A small contrastive audio-text model, trained from scratch.
Training: muon at rate 0.013, 5000 steps.
Rows from block 3 of the audio encoder of a small contrastive audio-text model, named by matrix and row number. Rows with one number within an expert belong to one neuron, the router's apart. Each number is 128 + 24 x the weight over its row's rms, rounded and kept within 0 to 255. All counts start at 0. Numbers have three digits each. After the name is the row's rms in percent of the matrix's.
After each expert's rows are labels from the 100 clips, of 14976, where the router gives the expert most weight on average: "strongest on" is what is common among them. Only what is clearly more common there than usual is listed. The data: single notes of 20 synthesised instruments. In brackets: how many of the 100.
# router: slot weights (encoder.blocks.3.mlp.router.weight, 64x48, trained with AdamW), inputs 0-47
# up: expert up (encoder.blocks.3.mlp.up, 32x48x48), inputs 0-47
# down: expert down (encoder.blocks.3.mlp.down, 32x48x48, transposed), outputs 0-47

# expert 18
router.36 118:142131126108089113121121118091085080118171118156075172117117102124087134158139125131129142158108129128148102130131077145138114144140106139094110
router.37 112:154126068142096165133075110094162118100121154116192116111119105111136125161152131153124130127134160145137157100133125115136155129110098130123105
up.0 082:146130139119149130139071128127132054172131134140071143162145141108121176158125120112110135097158136109138106141155129143130122105148110100128138
down.0 095:107083142114125140114074126100092157137117122149138117126144123118127124124130143117117106120115124148087062116139102104143072132077116142145089
up.1 067:142123180171157121100122108062176132134147090124148118107124106101147112114130136143142149114149094133100145105145144123091124115119134175149128
down.1 071:104137136124145119170120116043135128083142118092104109156119127153150126144098132114133094107132094115173137144119123110096131135138082140136135
up.2 081:129131084124133122149107149171113146158166151132099120123169127094126133103102137115130115142128156129115127146107107095128126068112117090186163
down.2 079:181130117140172153159115185161129126138105132126157126105135155129164074136121091135174126110162154130145122110113123137152155138155130128131105
up.3 090:167139152147122142118114123129123118136083105170166108144113172141106148130116123160102127103083094114120152130115117144140120107181070150118145
down.3 107:140122146150109118125109141128164158134155129130125128192142147126156149098127101135131139174174120157128173112088152108107143167139132163120163
up.4 076:135082136179138140129114106126131127145125112151120126122139102166116070097126116136138080133163134126112168114183172120097100156140132125129111
down.4 079:116120166137140151161142131110144160066133135126133142109098169130155145106136141146088127131110079155169175148137112146135133151137148137088150
up.5 111:122125138123112161128201083117138096106141135157138151118123080141165094100110144135108154137141105131113121133162125104169099133112140147143094
down.5 104:133138112102129104135185094145135083109158114184166120132101109131160135110171139126152148142102110126156165117126127132134148120096159123163147
strongest on: vibrato (32); trumpet-like (27); bowed string-like (25)

# expert 28
router.56 116:164094134153126118103138154156136088150123137120135166140138115127142102094127073126101080167136110137095143150142149145152134146154172136099158
router.57 087:134103138129123085123088122097094119139160149103140160119113139111098162076119105128127142158070150107146155151104166111142119122125085138115121
up.0 099:082131102158130141139127143115159105092165142145118110120129089097091153161105132161104157096101148134094130105165137137134164121135114160094147
down.0 084:144147112145112130111173120147144107095110117089123100120094088161147138145129106133108121142149161113160111130193078144137110119167151131127151
up.1 099:171128122114134126115134133107168113111110099106124127136113142132153091154175174067138173090117106128152135142114169131113128138140100152119096
down.1 083:132135136140135128151108168118118157128137129143158063098156087172126166134118114104140126098146125169137094131164144093148079135143131120133145
up.2 132:132060103144130161101159101150128104099122108137107158146142117161104122085155137137095088122118131176138141106178130151130145117144135126121123
down.2 130:162190117188139163122129102126106089101099151109120115125155153143128101139121125138108101130115113100141075146105151143147101112153137126146113
up.3 116:148126101129110159124101107156118127165113111141100165095172111089115121110184123112157120152095121123141094125162124134113138122128088139178147
down.3 110:134132133146117152163125121122122064081106128101118150115159101146124141104119097201128129115151137117126149172150154118135112145119153087121134
up.4 127:140111117127120110148114121114125088093118084160159132130167146106100136163132126147132133114178163085116148141151152097167105086115133117159111
down.4 129:118124106144167134136096152126137108154118166125110139143131108167157122114093110171081099146085123183150137098127128124128094110102092133152115
up.5 087:126093129148102131166134144123128156118166107158100110166159085119097128179112147169110131145120141132132110082104106123086126115119088148135119
down.5 082:099136093138155115131136103141121135082112165121117118115097111084144152135115119131158155108097149110164136085139112080105092125107157123126177
strongest on: quiet level (72); octave 5 (54); text has "noise" (38)

# expert 23
router.46 100:113116077098131136099123139100121117109094091167114072121140146146135089151092124148094115131099151125109140120136140161091168126146111129105155
router.47 097:107132125130144128144097102116129142094134118138140181103110167140144138162117139105100080146132133135152096137149097128082087095113082153155107
up.0 079:133118129162142151145150145120086118153132157086135097142175103100120109127144140109117141073122118099153112144109165128182111099128173126136128
down.0 082:100133133165120100116154122146111155070166103137137134114129097098101114082128152147154139157162123137106105127149089088168123107123113105131107
up.1 079:115124113120133115098107164144129058152156121135109149161103103145157108151144153087113118104156112099175159147102134132136146106134146135103160
down.1 092:132128132117127131089099109176131140119139115101144098143080078130109110104139188126144141126118118139130120127127108103193130107100119177108123
up.2 169:160112138138105136172108129160133149125099121184118146131173150102135110106096116086181118124099115148106098110159112093127135103131117119156137
down.2 168:070098144114111138107089157123152112156108117167111097106133093140145086181144150143154124131131157135141125123116101136151161144169113114124109
up.3 088:159145107117100099153173081114121125109144113142135126172158138144083132094100152159100162149083124131145125114142141091116121178125133123120126
down.3 090:123122145157140141167145160116142166117149126112153157073156123138181125148114138117134134136177107122152168121127088154123130171139172138117127
up.4 089:119119109107143174146149166124155105156155126121152122148150113120054082111122107087158131146165126129100130128111143130147117089141124124097107
down.4 102:120126091130144138159132154147106164105176094131146131152127115098142113104168136124127085150117112189138097139117138101166127111148146101136087
up.5 096:123205121088084147122135130138139122103118131124150153152149130099100140129135110117138109117166141152120102140138063114126144151133140121079152
down.5 092:130154156154138114168135130115134136137159129131107168143172105153137117134119110140150101117077129089149144109103153123068144176143119171131122
strongest on: octave 3 (43); mains hum (42); octave 6 (33)

# expert 17
router.34 107:142114129132112126111065172169118107135156143148090108076114134166127109175140093136126105136124113130146169121145151129115120108119109101094148
router.35 121:137091110128161118103141139132132132133119117157148103118135149117141101118119097097105098141155104135086093094122146141136197103134130182144169
up.0 060:113136141104150146160182115105119130120101115156122185131128105127121119089156121137130147134083158142118145166104146111132084167095120124151092
down.0 090:118177152145142115101158152172160150158134163138134072164100139128093130123114105153127107141111134114142139168129124112096098144157163140123113
up.1 078:102165124102117144164165144113088130144131119162118117178122130125112142128148125126138130145101132114189121094086088088101104141130142123169115
down.1 080:130157161124135139139147165146105143153183111130171111123122103111106110119094106181098130128123174154096146150136129163137149111115125115172141
up.2 070:144111154099123134090128108092127163148139122110114109133149159142124124149162162131146130091122171104068114127116101121139091128133151122188101
down.2 069:141098158101140139115183123121125142068113114110135113101134153080116144149124154149114107102132139166081169111109121116113117115140109131143081
up.3 117:160149109103123145125117178185105132161104120106123100063108162123137104169130165115132122123118144123144132132121132144124101112157089135092134
down.3 115:068110150134160139124073139122166133139079121090140128114171133128111134110092129136147135145152109177143106135136142125141134143133127099075134
up.4 094:126156126141127137147117124087119094179169129122143080116101126146121127096151141144105137144160097156154162144143072135093104157108110113116146
down.4 099:096118139170123120134109101153099097159146135137174119147156122135160122149114125130094108128071109129095129125142131153176119112117147083088104
up.5 086:132158146099138120172133164174131154128167092124168138112124084083099116118092135111158129123122131130133087122148094129081126146112140115137148
down.5 094:133119156158154117142136129147119153127125121153095149102114113089140068130167089143119123141190110132127137174106091129081149138134146118123110
strongest on: quiet level (61); mains hum (33)

# expert 4
router.8 084:157121133092128116110140160088124108122148162098109077125128138117164110136141129098103080133168107112155101119110099137080095110113149135146105
router.9 116:091134148125130121128131114142168184145103102145071111097110127144115123176104120101134147151121157152082135161126095121113117140135114115118083
up.0 075:171133126152169135115169126141084127144141119106149138132114127158106135120093131154076114120183111112120143078116145130077155118128113148150131
down.0 093:119077138107131158131200109134144110077135104119111126111124114103107109137108127164142147114089109128123121094122131104062146144111134120128118
up.1 103:148096126131147156144113071135150118109124165131110116168141110126165119108121099125137112140081123088176113146121136145127101103146147162175100
down.1 114:126092104168132129132115123122164156113137089111115144152123105122085116144127121152130138166183141181101129145144159139135153103142125075160138
up.2 120:110137160138111129120091167132155108122153097094097126118139183149134158102140122126109117151149105161155083131138131098109124124188128098099128
down.2 116:109148111133109117119117106116123112165111116176143138172124180111067153130146101132124139150091157137085134088098144123103122135152139127128163
up.3 087:123150106132137117121122157135111132164128097108113133103121138150127123084143189113121090113104109161165090131141156134105151099098164121183139
down.3 090:121119160121119121128118107116110130123129115141119160155135121112067167179159159125168161126114140074112089126132113113125161126123111132177097
up.4 101:160120126130122091145090147130124133126138089111159168135132140153154151071110120142089164132124116106130102148103124174124176116139101120171122
down.4 086:152127191090115119145122118104136109110103133122125114103149175096090102131143106160124109108128113152095161094105154109124164117160167144124128
up.5 139:151120131079144135123138168124129105141178142088136087115121098144179122143158139135088096112171109150118069135125153126118124136116133137133143
down.5 156:062116141106144116107099124149125168141115094138134096134119136095094116162176123156167170135112120098117124099128129144121165135132116090115143
strongest on: short note (74)

# expert 30
router.60 129:157172112127143136095096139109114094089141137119117153154111109092077167131134131110097128108127110148158101132161113134083115165147100152141116
router.61 112:103112108167122144082154137098147117126086097154128086161155164149162089116106114123140135123119129131120104135106176147099169126138118111126157
up.0 114:142119157166145101108118151128133148113106103119143082155183097125112111115113107128117113076144120150165121122141124110098154140105180158132160
down.0 103:112087172126117154126132137145126134163115124119145132073155088125160151098132144134180126126136148112139106129108089140111110094109085144096164
up.1 108:127118105117116110098111139130144198144106162167106127129108124127155119139090107118124147116082139165103161152130131102105102113113126147113186
down.1 093:138111114136155132108143145130129128149122111147131097166104149131138122165100110077118171156171146057108149117128151153133169112139125093137130
up.2 102:155149125119134150167111115122135141116115131136080149125115110086101165149114076156155092161125142119160090134158116145093156152114111146112093
down.2 103:138181101105111128112144164096156137145161124121135099127132157107161087111131124083144184115126132136077116115131136135119114114125147165085124
up.3 135:112133129155095105107097137120138151109108163105118134118115120175086199084154140135126172087145140146152123109119118110148153111135108134118149
down.3 124:145172113144108121118143125139086097132107115124159123147150109159130105105099122136132075149125153147171141148162103101102109101099124130104184
up.4 093:124113150176160127136099106094111117090148120128105124188151105117121135126157129133117154126114127136133165127170127144128107113094127099175072
down.4 098:108100109153141146122101128139098148133144144137123120118102140086153109130099141158091120140080075144165098140159126094161133162097134157097125
up.5 108:149118125114137133097132118139121158144123108114141154156154088194138166086117080137124121130160070099150128120130106134134171105141116152128136
down.5 114:161103078142116146149134151117159102130091125166135090078146058155110145106128132149130102124124130153126135125142109154129098105108160134124124
strongest on: decaying tone (81); short note (61); clipping (28); text has "clipped" (28)

# expert 3
router.6 111:109086117116132115129066145147153101120145122135111092099106153124161158068176115095130110145154129147126111100122114130110121106123161134120097
router.7 094:120138125148111119129096081154160144118121114168149130143149116079077130145134139108126143119149125135125134107083101141104166081072137139149115
up.0 086:127145144088154099128084147180119130107137121111161158119117144138124170099157130133119116130152117138118078157105131106103132138177167094137106
down.0 085:101111114093135121131133129086111160122180109084115135114123111148181097174090121122157142125148126117135099101118109117139146134180126153133098
up.1 078:105162110088145147144124142127099074164162133111108164116141112137115097114146113127096158091134132126134194135135123098136155122156125111119165
down.1 086:131085140132131105153125173153126102068099091157133142103082141138156129141153138120105146116123113145123135170126073145134126098120171131122132
up.2 120:133189109131119150134144085133104141134067128140117133148132135140062159100148078161135120135143150139083136130146120113155111121124136129125148
down.2 103:184168109106097143120159103130172147077127118132156120176140125094152127098128135134131141119129093108166135137160126137162120103118127162146112
up.3 076:137157152142126108158166087101152126083072158118080136145150129137135102115167151100104133103096134140129150119145154130094132131165147138129123
down.3 083:134123124124077124096122117124133124105138089092176079119116142144104156103135087134148158100144139100125154119080121124138092123132097130098166
up.4 071:121154131142156127115132151119071107140135102143151104154130097114119133121109098116148154090088123111104132159159117084180175132153123151129155
down.4 072:120115141149165118138128149098097086123141131094097111085136151132125151118111164079148143111152138114147136104183112166162157093129108132126108
up.5 090:152132140126108124141140106138159144133143094146159141119166107091119124109107124124123150160116185140133114168085129137067122128136095149081100
down.5 088:092121144137170095148137114085134140142113141115148135133124166118099107116138142130118165172123099144144172121114118101103138146166176077150112
strongest on: clarinet-like (48); vibraphone-like (26)

# expert 26
router.52 100:102075164120102135136142138126126101159158121100105145118134144121136110087134135107120098160131130135166094132106088107109148116069110178132129
router.53 086:141167107119140100128144111152172150093101098119159093138099116082130087164124083113122128160099148151109149132100142115134152142157129154109128
up.0 085:128124088151123136154096135178157127117097130135116139205163168149100099123135083132119119101140140103141149099120118144131128116109138092128148
down.0 079:167146118098121135141112144146137144157107183106106131152127142123155114112136119145137114106111143184135084119114183146115093114095123178144111
up.1 088:110161149087129115137101116152146130132139156118106098149117116167123094154120128135052132105114097148159122118179121168116134139119154141119096
down.1 094:103129126139105094151111135168140157078114147148135103147091126094144106148167158137202141133119114133106150096127123136116124120140105085116141
up.2 070:099123120087143139125096116161143125136140166127100116136106173152106151124179121118156117149113105098171112135145126137091141118156109094077153
down.2 074:135089093155083137135070112148107149175159135137144115152111171106085164128112131144133134157109119161102134112138127151102140136127135165129116
up.3 093:129148102119194115124132115124098166155144114137102155103128112125095100120132111102095130142165145139132157103084120122155106128153090177154121
down.3 111:134137096169158153157138166096147104116122126151170140142112102090150115143142104144095091130106082121123161141115123148160104103104158143117162
up.4 098:143114116181114102133110142188127141128078133108110115102130110139112168179153134133136150137126113132119173139076127153126131080138137129110121
down.4 090:173174159135126116131129146124133150108104171114116083144116123165070173163139163134131124132084122138134126105122145097126143111093137103124138
up.5 059:103143092133167138177114109115082149088133140148126111092140124136118129135188135100147171111127125147104167122111119136144106124143114147085156
down.5 076:194140120141158139150114154145137092166164131132156162108098157140118140140114160112098124119122113143128106130147130151191085121126139096132140
strongest on: pink noise (52); white noise (41); clipping (25)